Weights of a small audio frame classifier: 39062 training examples.
Rows from block 7 of a small audio frame classifier, named by matrix and row number. Rows with one number belong to one neuron. Each number is 200 + 40 x the weight over its row's rms, rounded and kept within 0 to 999. All counts start at 0.
After each neuron's rows are labels from the 100 clips, of 14848, where the neuron reaches its highest value: "strongest on" is what is common among them. Only what is clearly more common there than usual is listed. The data: telephone keypad tones over noise or synthetic speech. In brackets: how many of the 100, against the usual share in percent.
# fc1: MLP up (model.blocks.7.mlp.fc1.weight, 512x256), inputs 0-127
# fc2: MLP down (model.blocks.7.mlp.fc2.weight, 256x512, transposed), outputs 0-127

fc1.341,177,177,132,219,216,181,246,198,244,164,243,207,198,164,203,153,301,256,190,204,168,178,187,226,231,151,208,146,153,293,240,194,242,151,201,234,250,176,242,255,221,219,292,196,185,200,239,156,208,224,229,268,189,258,182,93,259,207,129,181,182,133,122,203,237,237,196,174,194,216,212,260,155,191,122,121,221,214,200,208,157,192,174,200,211,172,241,190,208,177,274,214,201,219,153,224,137,128,234,187,193,218,194,233,189,206,182,197,163,153,134,172,234,208,168,165,266,230,174,213,221,203,155,173,127,234,129,217
fc2.341,185,188,230,192,232,161,167,210,190,179,146,154,237,200,175,282,159,209,263,191,203,202,221,165,233,219,143,229,164,108,198,198,148,201,185,153,151,218,188,185,188,162,75,251,164,238,173,230,220,166,234,215,210,177,236,277,133,223,286,252,181,291,307,183,207,165,189,249,166,169,163,169,237,199,246,249,166,210,194,188,260,213,210,204,148,276,172,189,227,198,132,181,162,171,197,174,222,236,199,199,199,158,186,178,122,213,198,165,272,218,293,176,211,231,228,207,202,178,186,130,198,154,170,256,242,145,225,262
strongest on: key "9" (68 vs 27.2)

fc1.10,182,215,212,177,255,271,207,197,160,103,198,267,200,142,220,138,117,179,216,238,236,202,126,237,220,219,201,209,213,151,177,242,260,132,251,193,181,194,182,178,239,152,171,202,212,88,211,229,192,168,142,219,77,171,106,213,195,152,210,206,230,225,244,246,186,140,247,187,159,205,181,150,219,204,218,160,200,220,203,248,244,271,226,255,158,157,154,140,246,154,214,174,207,223,244,221,187,204,261,160,213,232,184,240,212,224,179,191,191,213,165,234,173,222,267,266,248,236,192,266,220,190,193,271,166,214,180,241
fc2.10,235,201,241,299,174,122,204,268,254,282,257,184,199,221,232,262,206,182,197,216,152,196,201,210,219,154,187,213,168,252,203,183,186,223,178,150,214,191,200,214,179,190,168,199,189,214,170,259,258,179,304,147,272,167,228,240,215,259,161,151,201,114,251,221,166,173,212,213,247,197,196,229,214,222,142,197,208,116,193,189,203,84,198,192,268,284,255,212,141,251,191,185,176,215,207,238,168,133,203,186,223,235,197,178,174,174,198,180,231,244,227,217,298,180,184,106,128,202,219,189,170,206,202,188,218,151,232,174
strongest on: key "D" (89 vs 26.8); first key: D (25 vs 6.1)

fc1.265,218,194,248,128,189,143,160,217,120,175,184,185,210,266,183,202,173,208,142,206,190,180,207,229,157,167,172,178,168,177,218,196,232,275,286,161,176,192,224,117,148,211,169,192,164,211,210,221,189,234,195,176,235,208,246,249,263,209,216,158,155,269,205,147,279,207,233,300,206,171,183,210,210,102,205,185,209,167,264,163,195,125,177,209,218,267,111,146,189,131,196,197,236,269,167,146,175,212,179,254,198,228,198,235,217,157,237,252,162,181,189,250,151,125,255,178,254,185,182,169,119,197,160,178,171,148,253,238
fc2.265,155,155,153,219,206,212,207,205,269,197,178,154,238,169,207,164,244,183,248,202,191,244,204,186,197,278,209,225,254,229,196,189,177,157,146,218,204,244,152,268,203,180,174,211,210,226,201,184,185,172,209,193,153,217,201,184,97,199,183,218,181,144,202,217,104,183,206,129,195,246,241,204,206,316,229,214,175,230,93,234,167,285,206,219,174,170,270,253,236,260,232,188,151,172,186,246,212,225,278,179,247,164,244,160,123,254,178,156,196,226,218,235,258,256,180,196,182,205,221,228,218,171,272,256,235,258,232,213
strongest on: key "#" (67 vs 27.2)

fc1.86,168,229,232,176,151,207,252,217,195,190,182,198,192,231,246,219,260,187,234,203,168,229,195,243,178,233,208,222,242,211,169,238,219,108,162,197,173,233,260,110,204,213,205,104,198,162,230,196,219,247,122,227,209,153,155,212,216,152,146,276,178,162,190,241,239,197,206,205,212,215,185,269,195,215,232,243,224,186,164,243,172,189,282,248,182,179,216,211,140,265,132,239,261,192,226,299,234,177,212,186,220,174,257,248,182,185,220,200,225,199,197,198,172,211,165,214,157,216,147,141,271,254,181,151,225,178,200,194
fc2.86,137,184,175,252,182,156,203,193,270,263,206,201,185,170,304,180,95,180,209,134,120,223,282,181,205,77,193,267,181,177,232,170,188,242,203,173,140,148,153,174,129,179,194,215,156,187,271,149,198,308,260,150,181,206,210,222,190,232,206,208,205,208,222,212,176,197,192,212,285,227,193,139,123,248,203,225,209,225,233,219,234,167,96,142,241,196,131,192,190,180,246,185,178,276,241,148,157,191,225,193,270,121,160,222,167,267,163,146,274,142,242,208,190,246,167,243,225,167,262,127,241,229,188,168,123,150,184,195
strongest on: number of keys: 9 (45 vs 11.6); number of keys: 8 (43 vs 11.2)

fc1.332,171,247,212,123,188,243,231,169,186,165,227,218,203,183,148,143,225,244,165,232,213,190,225,216,203,139,198,231,181,191,198,135,135,135,109,174,208,163,200,285,248,152,193,163,202,247,187,212,229,221,167,265,135,211,130,167,220,219,155,227,212,187,208,267,156,174,114,148,169,178,264,208,177,262,138,216,176,232,169,214,235,215,176,235,194,149,246,203,264,197,223,195,192,148,266,212,144,245,184,261,164,189,197,238,255,238,283,175,249,147,205,134,188,220,239,240,250,187,179,231,225,273,144,185,153,206,209,190
fc2.332,221,187,148,245,267,197,183,214,239,241,160,194,161,210,245,236,156,162,192,196,162,204,189,164,232,264,193,176,203,173,212,206,219,245,309,176,148,227,228,164,170,226,228,239,152,125,222,207,211,210,239,188,250,177,202,246,188,210,254,162,251,234,237,131,236,183,283,246,209,215,145,112,189,143,232,140,208,152,219,225,175,176,216,144,167,200,169,182,162,253,165,187,214,274,134,165,279,120,234,187,186,239,167,181,159,168,151,181,212,223,208,237,301,209,222,141,188,149,192,155,204,140,207,215,246,142,195,232
strongest on: clipping (46 vs 7.6)

fc1.275,245,212,290,229,191,223,201,192,245,222,158,156,239,214,185,220,266,272,232,150,214,132,155,193,220,157,225,239,216,254,152,149,158,255,195,274,292,254,217,230,126,266,195,177,237,225,214,92,207,157,252,180,217,238,160,140,212,195,186,243,183,169,153,188,243,281,234,227,220,156,225,195,185,246,166,221,151,191,138,183,191,158,189,227,228,248,197,133,195,260,263,269,226,177,229,248,224,194,183,152,188,154,213,239,216,188,231,158,171,265,249,268,240,103,169,191,201,160,238,203,142,207,145,203,244,188,197,173
fc2.275,126,213,81,166,227,206,192,228,172,166,213,228,196,207,251,220,134,116,192,192,202,272,241,175,167,213,169,206,168,148,248,217,199,186,207,165,168,190,223,170,249,114,200,270,98,202,198,330,238,215,175,241,193,155,261,257,193,212,258,156,230,253,223,207,133,170,172,162,186,257,219,192,220,189,248,184,245,201,177,211,194,241,217,212,183,183,206,289,190,191,164,189,208,201,101,156,167,197,258,211,195,199,175,161,188,180,210,262,224,160,162,211,199,262,201,176,211,229,169,121,272,221,197,148,165,204,190,177
strongest on: number of keys: 9 (53 vs 11.6); number of keys: 8 (32 vs 11.2)

fc1.322,208,183,132,216,198,245,176,266,231,269,206,265,177,189,249,225,133,218,133,251,172,224,213,197,195,97,205,150,166,133,262,234,251,173,191,159,214,162,197,214,182,169,160,213,196,147,193,228,188,230,208,243,170,142,192,177,211,149,209,148,261,200,211,243,144,247,228,211,185,184,252,197,144,198,194,244,224,276,168,215,214,205,203,240,227,196,250,252,271,166,194,304,188,211,162,163,184,202,178,235,214,246,213,202,202,205,245,150,225,174,233,190,238,205,258,201,182,222,272,148,141,184,116,209,217,175,149,234
fc2.322,186,157,231,236,212,169,201,169,186,140,191,146,255,231,165,238,272,193,265,156,247,172,171,218,234,276,136,213,196,227,179,178,138,225,197,156,152,149,202,184,220,300,216,236,181,220,216,191,159,167,216,181,174,201,210,234,235,278,185,216,138,225,189,154,271,147,171,260,183,250,214,150,269,199,235,190,222,133,201,131,112,234,204,163,181,204,212,142,157,230,162,158,208,166,212,200,212,233,187,208,199,144,158,150,209,173,166,197,179,183,194,274,150,282,197,180,207,181,158,210,247,196,232,196,175,191,239,203
strongest on: speech (84 vs 35.5)

fc1.376,243,194,166,241,204,144,203,258,143,201,126,201,193,209,238,169,161,254,210,170,223,226,218,220,165,135,219,115,214,268,153,179,142,200,202,157,285,155,205,233,136,189,180,117,184,128,240,246,88,240,128,187,215,219,176,246,165,154,214,120,221,201,189,186,211,224,246,209,220,167,157,201,259,238,235,270,117,179,174,221,201,165,270,183,190,240,168,174,180,140,114,194,259,163,161,169,178,220,248,200,191,207,184,190,165,216,236,179,166,214,275,257,199,199,258,196,171,221,219,154,179,158,92,167,154,177,163,240
fc2.376,158,161,179,174,137,191,138,138,229,149,150,232,205,199,161,209,277,200,228,162,279,250,214,174,222,274,109,210,169,138,262,194,185,246,172,259,199,236,183,141,248,172,214,200,205,220,164,174,293,168,225,241,183,222,275,109,170,237,264,209,152,155,149,218,197,166,200,181,194,170,220,138,184,206,127,140,175,181,197,120,168,221,83,195,228,192,258,198,159,221,228,240,188,196,189,173,249,215,184,223,258,241,195,175,204,207,168,246,219,181,93,174,160,249,202,176,243,222,167,228,276,157,262,210,219,231,247,190
strongest on: number of keys: 9 (37 vs 11.6)

fc1.53,209,177,214,168,216,230,153,188,210,190,228,254,154,209,160,183,165,117,211,274,134,226,171,201,201,208,258,219,165,174,181,223,203,162,209,179,198,146,228,106,216,230,240,157,179,186,166,212,275,200,228,157,173,153,153,172,167,257,194,203,204,219,235,222,168,184,171,191,200,233,185,161,257,204,245,231,224,223,171,130,239,303,251,161,178,211,219,220,201,201,196,254,194,141,124,213,241,188,169,243,168,199,229,189,237,184,247,200,265,226,169,139,153,242,203,176,175,211,305,203,189,194,242,157,220,168,232,155
fc2.53,203,252,190,233,160,231,233,201,163,190,174,122,245,240,243,172,225,251,199,140,238,266,199,213,239,137,177,235,301,215,195,216,197,212,218,161,196,223,208,271,160,182,153,209,208,198,235,195,112,277,168,144,186,231,160,186,271,176,100,181,228,201,78,195,238,245,247,226,194,168,238,255,163,195,185,194,214,243,224,176,210,155,224,239,235,170,149,182,253,202,204,146,188,274,265,182,179,178,200,95,166,184,201,212,167,281,224,173,139,186,239,304,230,172,107,308,140,202,180,237,213,296,260,248,195,203,151,245
strongest on: reverberation (83 vs 25.4); speech (63 vs 35.5); pink noise (43 vs 17.5)

fc1.26,190,212,225,164,214,177,144,218,237,150,171,175,181,287,243,115,248,209,210,140,153,250,222,255,277,244,169,216,256,211,216,196,219,188,246,124,150,133,174,160,217,240,197,155,202,221,234,231,193,189,177,136,228,169,256,257,138,208,180,183,162,226,216,268,225,206,256,189,246,195,185,134,139,180,197,243,141,246,231,206,249,126,204,204,225,222,156,95,184,177,102,134,180,222,211,199,239,239,186,268,163,171,261,178,160,243,209,271,238,250,193,196,251,202,169,184,121,149,258,149,277,165,192,237,218,154,156,228
fc2.26,167,209,174,158,136,272,173,225,175,152,232,246,250,193,242,264,211,235,175,244,122,201,249,188,213,198,234,223,220,164,213,195,188,200,129,279,201,193,222,182,145,134,243,174,191,185,166,175,268,183,184,216,219,210,180,175,178,193,251,220,230,126,246,230,164,194,209,181,200,175,276,101,170,237,214,185,242,210,168,175,167,202,177,183,168,198,166,261,166,160,249,263,239,188,188,233,232,168,251,117,209,150,185,264,247,208,216,254,187,164,216,193,184,167,179,197,231,261,142,128,214,196,196,150,128,206,183,164
strongest on: clipping (26 vs 7.6)

fc1.143,125,262,199,188,222,238,194,219,209,200,224,224,206,191,188,226,176,194,141,240,220,186,171,204,152,224,181,237,204,217,218,216,154,185,184,197,238,187,260,164,197,155,233,202,195,212,218,219,229,210,153,275,90,219,159,183,251,166,260,177,318,275,224,156,146,199,134,179,148,176,186,235,187,147,237,260,214,202,176,198,177,235,255,257,213,88,136,176,175,208,251,204,237,151,215,182,215,256,245,192,209,228,139,247,204,163,209,113,196,205,170,182,252,158,281,210,245,185,214,249,194,172,228,213,144,173,166,227
fc2.143,261,147,223,230,229,160,238,204,194,223,235,192,272,200,218,171,181,157,187,208,193,168,224,193,260,145,209,231,171,198,162,151,251,192,258,148,211,236,174,255,198,205,134,198,243,154,177,244,231,185,230,131,251,189,162,212,183,290,167,204,135,130,212,233,227,181,264,194,205,225,179,200,216,257,172,71,231,161,201,214,196,95,180,168,171,193,274,252,240,277,195,165,131,249,171,228,129,168,179,171,232,231,255,169,191,206,192,166,185,252,246,175,299,162,172,152,197,222,187,190,147,215,146,202,294,189,231,198
strongest on: key "D" (81 vs 26.8); last key: D (30 vs 6.3)

fc1.14,248,156,190,246,227,149,204,284,270,240,168,206,222,211,204,249,201,218,141,172,196,207,206,218,188,160,222,179,143,218,163,256,176,207,258,236,232,206,235,229,252,218,190,168,99,149,174,218,170,241,250,190,225,220,160,203,226,209,208,199,167,282,204,150,270,218,274,205,195,197,174,255,227,191,183,194,208,155,179,134,257,190,178,148,222,226,221,239,179,208,206,227,281,144,180,216,160,266,195,195,200,145,221,301,152,194,183,240,132,263,240,214,172,180,153,81,212,217,242,212,174,261,228,197,190,181,224,231
fc2.14,128,199,150,168,168,200,203,203,179,167,151,129,176,193,219,242,168,225,184,114,237,276,275,212,173,184,265,210,198,172,242,174,187,173,238,196,157,208,134,160,211,200,192,216,201,167,146,227,192,146,174,204,172,223,207,172,144,252,149,72,189,218,211,210,214,151,181,236,148,206,227,203,197,156,279,182,174,185,189,229,105,287,245,235,205,171,189,201,213,211,224,249,199,225,127,169,229,185,226,195,222,188,158,214,216,227,202,151,275,167,286,211,188,251,211,240,193,154,236,94,167,240,161,234,139,240,171,214
strongest on: number of keys: 9 (36 vs 11.6)

fc1.131,176,214,264,275,99,188,143,193,190,189,187,246,135,241,176,161,179,203,228,235,146,167,116,206,193,185,193,192,226,267,158,245,154,225,202,263,238,238,181,169,228,206,209,233,226,203,214,178,177,255,181,92,186,162,263,183,173,197,215,263,206,125,195,220,209,208,255,244,247,128,194,293,214,187,252,216,240,221,263,185,262,189,214,107,238,152,160,247,206,191,168,259,183,155,193,183,187,195,203,151,165,215,153,138,238,207,212,204,181,277,133,232,248,212,232,190,196,207,274,185,265,220,182,165,276,272,221,136
fc2.131,226,252,99,144,235,211,281,234,226,247,189,173,222,155,200,229,231,153,146,268,191,228,265,169,203,219,243,224,202,156,240,183,269,221,207,205,196,164,217,213,197,202,186,162,232,155,154,182,215,190,206,277,185,243,177,185,215,173,177,183,200,266,141,127,190,185,201,137,239,175,193,135,205,192,168,246,170,238,226,195,158,203,190,268,199,186,215,173,221,183,194,171,202,221,193,196,206,204,130,183,228,232,257,218,243,206,198,225,189,121,225,225,146,216,142,269,126,169,161,251,240,181,189,238,145,211,184,215
strongest on: key "5" (55 vs 27)

fc1.383,185,180,194,180,278,221,213,238,289,150,160,207,222,184,183,227,187,150,96,177,251,100,159,169,193,222,260,179,192,237,146,204,187,227,159,272,238,136,225,168,198,183,187,168,234,170,150,259,162,242,178,228,250,170,188,185,193,182,232,245,194,163,182,216,195,217,187,214,182,196,191,164,255,223,220,196,188,203,192,195,224,162,292,170,199,199,231,226,153,239,192,243,246,146,203,266,259,161,167,244,169,210,226,203,163,127,171,238,237,213,113,169,185,235,198,183,235,181,157,265,199,190,281,124,200,174,184,220
fc2.383,198,208,136,252,249,237,224,188,147,193,246,173,226,203,205,153,224,162,215,205,144,227,165,210,213,173,212,232,215,199,242,116,171,210,278,150,188,207,263,219,163,215,227,261,199,210,282,167,241,112,228,206,184,247,262,172,198,214,177,180,229,243,144,198,178,127,229,218,238,225,169,189,101,183,273,239,273,197,158,216,223,274,173,211,186,187,152,172,269,216,216,236,190,267,144,159,125,241,168,132,152,216,188,207,195,288,205,225,182,164,292,194,173,153,214,245,186,199,127,161,130,238,179,251,249,153,102,192
strongest on: key "9" (67 vs 27.2); mains hum (42 vs 17.3); number of keys: 7 (28 vs 11.2)

fc1.415,128,173,238,121,83,252,134,201,182,197,256,233,264,207,206,205,236,220,251,225,223,196,231,199,202,174,209,133,203,222,232,211,219,219,213,221,191,259,218,153,178,182,146,243,187,124,223,230,215,194,201,215,140,128,179,223,193,201,191,228,204,163,208,165,188,252,211,181,137,299,223,123,265,198,228,220,178,155,214,174,198,228,195,215,220,264,200,191,146,247,193,228,172,234,144,212,185,248,211,218,208,177,205,298,121,140,207,219,217,228,177,231,226,83,184,141,204,167,242,165,249,221,215,203,214,264,196,196
fc2.415,243,195,154,223,265,252,210,220,230,246,213,136,180,221,259,197,146,242,191,134,133,247,93,157,189,177,179,178,237,152,197,186,221,236,257,240,197,175,171,219,250,251,289,197,180,272,255,245,148,281,257,159,219,235,204,203,139,188,133,206,220,284,219,187,207,138,293,290,239,186,194,249,186,178,203,223,185,207,190,192,185,205,221,236,254,178,215,182,197,122,198,190,212,197,183,233,186,210,182,194,168,139,128,153,232,197,199,204,210,148,191,231,184,212,196,217,218,172,245,202,206,282,224,148,147,224,190,179
strongest on: key "5" (69 vs 27); reverberation (55 vs 25.4); key "B" (54 vs 26.7); key "C" (53 vs 26.5)

fc1.427,186,156,180,164,195,234,197,169,196,114,227,185,233,187,242,200,209,230,194,199,194,226,174,245,147,177,190,252,222,261,177,227,183,138,168,256,223,141,238,183,247,177,161,180,145,197,288,209,213,240,156,195,119,139,90,224,223,183,173,208,247,185,174,249,117,199,221,193,191,184,190,180,218,230,170,206,284,257,194,259,181,155,238,224,176,207,233,184,161,234,225,270,155,232,198,171,173,197,242,106,143,201,205,257,223,132,204,175,194,214,129,210,272,204,198,262,242,199,72,176,189,218,183,224,241,147,138,206
fc2.427,257,156,192,240,211,187,230,208,227,235,211,147,215,232,203,178,139,169,262,120,70,181,249,105,238,147,189,226,172,208,179,187,145,228,229,177,155,277,226,173,174,212,188,291,177,144,106,220,242,277,225,202,220,195,168,193,220,258,186,197,162,234,198,195,196,122,266,211,223,244,206,181,161,214,186,182,192,160,248,205,190,263,212,232,262,227,234,196,200,161,173,166,158,263,203,201,200,183,198,153,268,155,143,133,203,213,170,156,282,205,297,192,219,226,200,176,178,187,246,195,181,200,177,225,161,169,252,200
strongest on: key "9" (59 vs 27.2); clipping (26 vs 7.6)

fc1.298,202,183,210,171,233,212,148,194,214,230,217,192,237,243,191,218,175,127,232,186,199,182,184,218,218,222,175,272,170,194,172,242,179,190,206,205,278,180,258,166,117,177,230,191,228,254,264,194,212,175,221,204,218,212,163,233,179,148,241,241,154,173,240,159,175,259,196,156,208,193,180,171,185,135,253,194,248,173,199,175,183,171,183,138,233,243,182,169,214,209,165,224,144,148,192,312,243,152,192,198,176,213,260,175,180,146,170,258,224,190,177,172,277,151,156,136,223,183,213,268,226,223,278,200,259,163,207,167
fc2.298,204,227,221,204,225,215,279,166,193,155,235,149,214,191,169,171,183,208,155,219,151,217,236,184,229,237,279,166,241,244,179,164,221,185,211,202,175,245,193,215,256,237,229,244,246,202,201,236,205,242,195,130,181,227,176,150,247,195,203,186,160,208,163,222,185,193,214,230,175,222,180,240,173,242,202,202,188,291,218,210,183,216,222,221,130,142,162,226,185,228,229,187,218,249,206,141,113,256,200,223,229,226,160,160,146,255,228,159,214,251,254,190,137,188,216,275,187,265,196,118,105,238,148,217,147,264,122,236
strongest on: key "9" (79 vs 27.2)

fc1.2,219,202,229,263,138,163,202,216,153,215,192,244,232,228,273,209,159,173,190,204,251,209,181,267,146,253,242,222,217,144,183,328,219,237,254,209,149,232,180,165,300,245,146,226,159,166,224,212,233,193,228,140,227,144,139,255,153,226,232,181,210,246,162,193,196,195,277,235,291,188,186,199,212,172,214,236,250,241,160,215,193,263,216,183,212,186,186,196,168,211,153,245,201,200,146,248,213,191,134,290,159,185,183,160,167,177,235,161,211,245,189,244,142,182,197,180,179,214,290,212,158,112,190,152,200,205,243,103
fc2.2,162,230,136,189,237,232,216,237,231,195,163,192,166,250,230,254,198,242,157,221,187,230,220,204,257,147,244,226,279,267,209,177,200,179,192,179,207,128,184,173,123,179,196,143,232,196,168,233,148,211,190,200,223,250,202,136,197,253,120,157,224,147,252,261,220,188,185,185,72,246,187,228,215,204,259,161,160,134,214,200,214,179,211,167,252,184,204,198,213,110,219,176,210,170,230,184,173,196,211,183,195,225,184,259,272,145,140,192,189,191,229,195,249,198,152,171,182,192,193,241,213,280,253,202,156,214,176,311
strongest on: number of keys: 9 (36 vs 11.6)

fc1.127,248,260,239,226,263,204,174,263,205,243,204,246,225,233,251,165,208,206,171,173,171,246,152,199,170,183,204,167,260,161,176,230,182,208,215,141,165,306,219,222,246,147,226,234,217,209,249,160,229,228,156,236,86,168,230,205,194,129,200,148,150,169,121,235,185,147,272,182,254,193,173,247,207,173,234,196,193,152,195,162,156,179,219,245,179,182,283,249,128,198,205,158,263,205,196,224,247,185,319,166,214,209,214,211,166,180,203,261,161,181,227,175,164,256,157,136,199,222,192,113,203,258,215,251,128,227,191,162
fc2.127,168,116,209,245,150,96,166,191,282,237,196,164,195,211,251,160,221,206,188,248,161,246,243,199,199,120,122,199,248,200,248,218,213,208,232,132,258,219,187,265,180,260,200,226,199,185,183,134,164,255,220,164,181,187,154,206,147,244,170,235,217,222,296,228,189,218,219,143,179,147,210,201,181,243,205,163,236,152,184,262,263,170,177,291,225,237,177,184,174,186,162,201,179,156,237,168,162,245,250,187,229,125,168,246,194,224,206,229,150,146,181,231,194,151,128,218,221,218,188,234,225,155,213,228,216,189,238,205
strongest on: key "D" (72 vs 26.8); number of keys: 9 (28 vs 11.6)

fc1.83,197,171,206,247,236,275,238,211,242,268,210,213,215,195,211,205,93,167,165,196,172,236,216,207,202,158,211,146,183,233,265,232,202,157,231,246,174,196,238,219,195,214,202,201,235,146,179,214,142,196,186,162,176,157,170,128,255,201,261,191,275,174,203,309,170,206,176,162,164,162,219,164,211,221,203,287,231,189,134,232,174,141,249,209,195,114,221,214,274,209,238,149,208,165,197,195,189,227,187,187,227,181,153,134,234,242,230,156,249,211,225,170,211,212,263,221,171,197,192,155,247,131,144,197,187,250,135,211
fc2.83,210,189,182,211,187,131,174,163,138,169,195,237,167,183,200,205,276,197,216,169,218,168,159,191,239,208,138,247,234,149,150,143,208,222,166,93,245,177,164,141,205,224,200,173,145,211,186,185,187,236,215,221,192,246,266,234,190,198,133,243,157,269,223,86,230,154,202,277,226,267,237,255,203,179,208,142,217,212,307,132,232,271,180,213,229,245,202,209,145,222,136,221,179,225,150,250,171,208,214,245,208,244,234,244,208,179,207,197,154,205,236,208,219,197,158,179,145,222,226,226,129,258,243,202,232,134,247,193
strongest on: speech (75 vs 35.5); clipping (31 vs 7.6)

fc1.175,158,181,232,86,216,204,201,193,206,155,227,149,195,213,232,150,167,208,159,221,285,164,258,225,185,192,204,128,182,196,208,175,165,221,225,135,183,242,204,236,203,100,210,168,199,190,136,192,213,261,148,300,180,226,246,157,226,129,230,202,220,191,174,196,236,140,193,181,165,220,281,170,186,267,180,230,146,139,142,206,125,218,210,230,217,165,157,183,253,157,177,101,298,215,221,215,241,212,232,239,210,160,170,259,233,216,223,171,235,278,207,186,208,263,242,259,189,195,199,257,151,169,212,160,116,186,207,230
fc2.175,271,204,198,262,228,158,171,205,231,293,173,256,195,169,201,248,233,199,252,241,151,164,111,170,237,195,184,269,210,151,224,177,184,205,228,248,231,206,199,195,189,240,170,255,181,231,235,224,213,115,297,137,172,155,216,221,173,281,188,232,204,205,231,143,167,236,186,192,217,168,140,214,125,172,248,122,291,180,223,205,267,177,163,160,154,240,276,219,110,251,197,289,176,203,171,179,159,196,155,195,205,198,262,190,154,163,212,212,133,138,221,186,231,141,206,164,218,204,195,147,241,173,187,210,273,180,163,256
strongest on: key "5" (58 vs 27); key "6" (56 vs 26.7)

fc1.452,194,140,227,205,195,148,259,236,244,195,232,123,166,216,179,250,224,181,219,176,182,213,181,185,185,182,218,218,147,213,211,308,205,257,183,238,192,227,181,170,192,238,268,206,175,240,193,115,234,234,239,182,264,229,264,175,150,185,244,235,144,132,173,152,152,245,276,219,192,227,224,165,150,197,229,214,275,198,134,120,162,166,196,177,258,221,188,184,169,205,255,227,193,232,169,262,220,179,196,184,246,268,224,224,203,79,218,252,164,258,224,265,173,163,127,154,195,226,152,205,216,235,240,200,233,168,220,180
fc2.452,206,228,149,161,249,222,186,209,107,167,134,174,229,173,219,139,192,263,198,207,245,213,230,217,197,189,156,152,242,173,185,140,147,154,202,127,181,168,253,198,174,152,138,178,172,115,196,257,182,190,238,193,150,153,225,209,231,285,131,220,232,293,246,211,222,181,128,191,196,201,225,222,190,213,206,184,184,235,211,200,196,280,177,273,110,219,198,214,257,231,137,179,205,163,157,176,210,196,201,231,181,107,184,178,155,286,150,205,246,153,236,157,187,257,232,252,137,137,239,174,203,237,136,165,180,240,147,220
strongest on: reverberation (75 vs 25.4); pink noise (37 vs 17.5)

fc1.299,165,173,202,211,247,221,276,148,163,148,219,226,207,159,217,158,141,212,214,114,222,246,182,175,177,155,277,303,137,200,278,221,179,172,115,161,193,266,206,209,162,221,249,206,240,262,183,190,219,171,206,158,192,209,170,114,182,193,211,216,135,193,224,251,186,171,235,190,253,188,197,232,165,244,164,207,223,221,153,199,174,114,222,223,152,90,200,253,173,213,182,190,144,200,251,243,127,191,257,192,191,242,180,216,222,241,198,152,208,171,208,260,132,215,242,235,242,217,147,255,219,292,197,182,144,205,181,179
fc2.299,172,216,234,212,285,197,236,190,187,229,187,231,179,195,181,214,218,148,208,176,220,187,160,187,235,142,110,135,210,179,179,151,204,248,238,204,251,198,254,170,129,167,160,162,141,176,170,270,238,206,234,194,244,212,274,221,222,246,200,188,290,279,230,120,227,232,164,194,191,223,192,126,109,129,220,94,203,112,198,220,181,236,145,144,258,260,193,183,181,254,173,249,236,197,139,152,269,197,205,223,177,176,200,249,196,209,182,171,150,237,201,165,268,176,201,191,128,152,206,168,282,126,122,145,300,198,203,164
strongest on: key "5" (61 vs 27); white noise (54 vs 18); thin (high-pass) (33 vs 12.5)

fc1.30,194,207,206,205,129,240,250,186,185,205,164,249,219,180,293,191,219,155,225,191,202,182,163,246,190,245,205,146,213,211,212,284,222,118,136,214,243,208,237,146,196,216,198,136,224,105,199,212,176,214,132,229,213,114,179,242,212,203,107,222,112,193,227,197,192,174,185,200,169,228,252,243,231,187,267,248,188,159,158,223,172,195,251,206,221,207,167,190,189,309,182,211,187,165,246,281,153,179,200,216,254,189,272,250,193,176,235,185,211,215,199,238,213,175,155,164,235,149,202,170,304,185,205,128,253,221,240,237
fc2.30,173,263,143,204,205,188,244,171,244,198,249,217,205,258,340,222,98,261,195,173,159,233,287,208,181,137,227,247,231,157,269,199,150,252,187,155,136,141,171,161,178,187,182,178,192,159,167,204,232,261,184,111,147,231,254,195,243,224,176,180,122,196,232,160,201,188,214,221,231,222,170,123,174,186,225,124,214,194,220,192,248,142,191,147,231,218,162,160,173,254,163,221,215,161,165,158,149,180,205,213,256,167,163,232,185,214,162,190,187,186,280,218,215,210,173,263,223,151,214,176,296,232,173,281,114,148,195,269
strongest on: number of keys: 9 (64 vs 11.6); clipping (34 vs 7.6); number of keys: 8 (27 vs 11.2)

fc1.400,246,190,130,210,201,212,154,270,197,177,177,317,266,180,226,226,150,143,166,224,237,176,233,241,164,185,222,139,162,116,223,239,258,184,181,271,208,178,185,233,177,171,176,222,223,246,219,263,199,185,157,161,201,196,147,205,152,135,241,176,228,228,238,153,108,208,246,235,255,148,244,193,170,149,133,241,238,265,174,169,211,233,164,233,158,125,203,215,182,216,115,236,175,145,216,147,190,177,256,252,183,200,189,266,187,181,229,222,149,151,164,257,253,222,253,177,259,186,224,211,210,213,167,297,254,197,238,185
fc2.400,207,232,219,215,256,121,234,209,219,189,260,136,174,283,183,236,278,253,220,187,136,175,233,188,255,319,169,253,253,278,193,153,122,198,201,140,186,182,161,254,244,251,235,182,262,165,173,185,208,134,230,204,172,176,240,195,228,253,154,168,198,216,206,259,236,124,219,209,159,280,160,209,216,252,229,141,248,96,178,236,160,162,215,128,242,249,215,208,177,207,242,174,178,240,141,260,145,224,186,155,219,201,209,179,205,217,124,185,270,235,189,115,226,199,152,145,112,215,196,198,165,158,145,118,148,162,145,175
strongest on: key "#" (100 vs 27.2)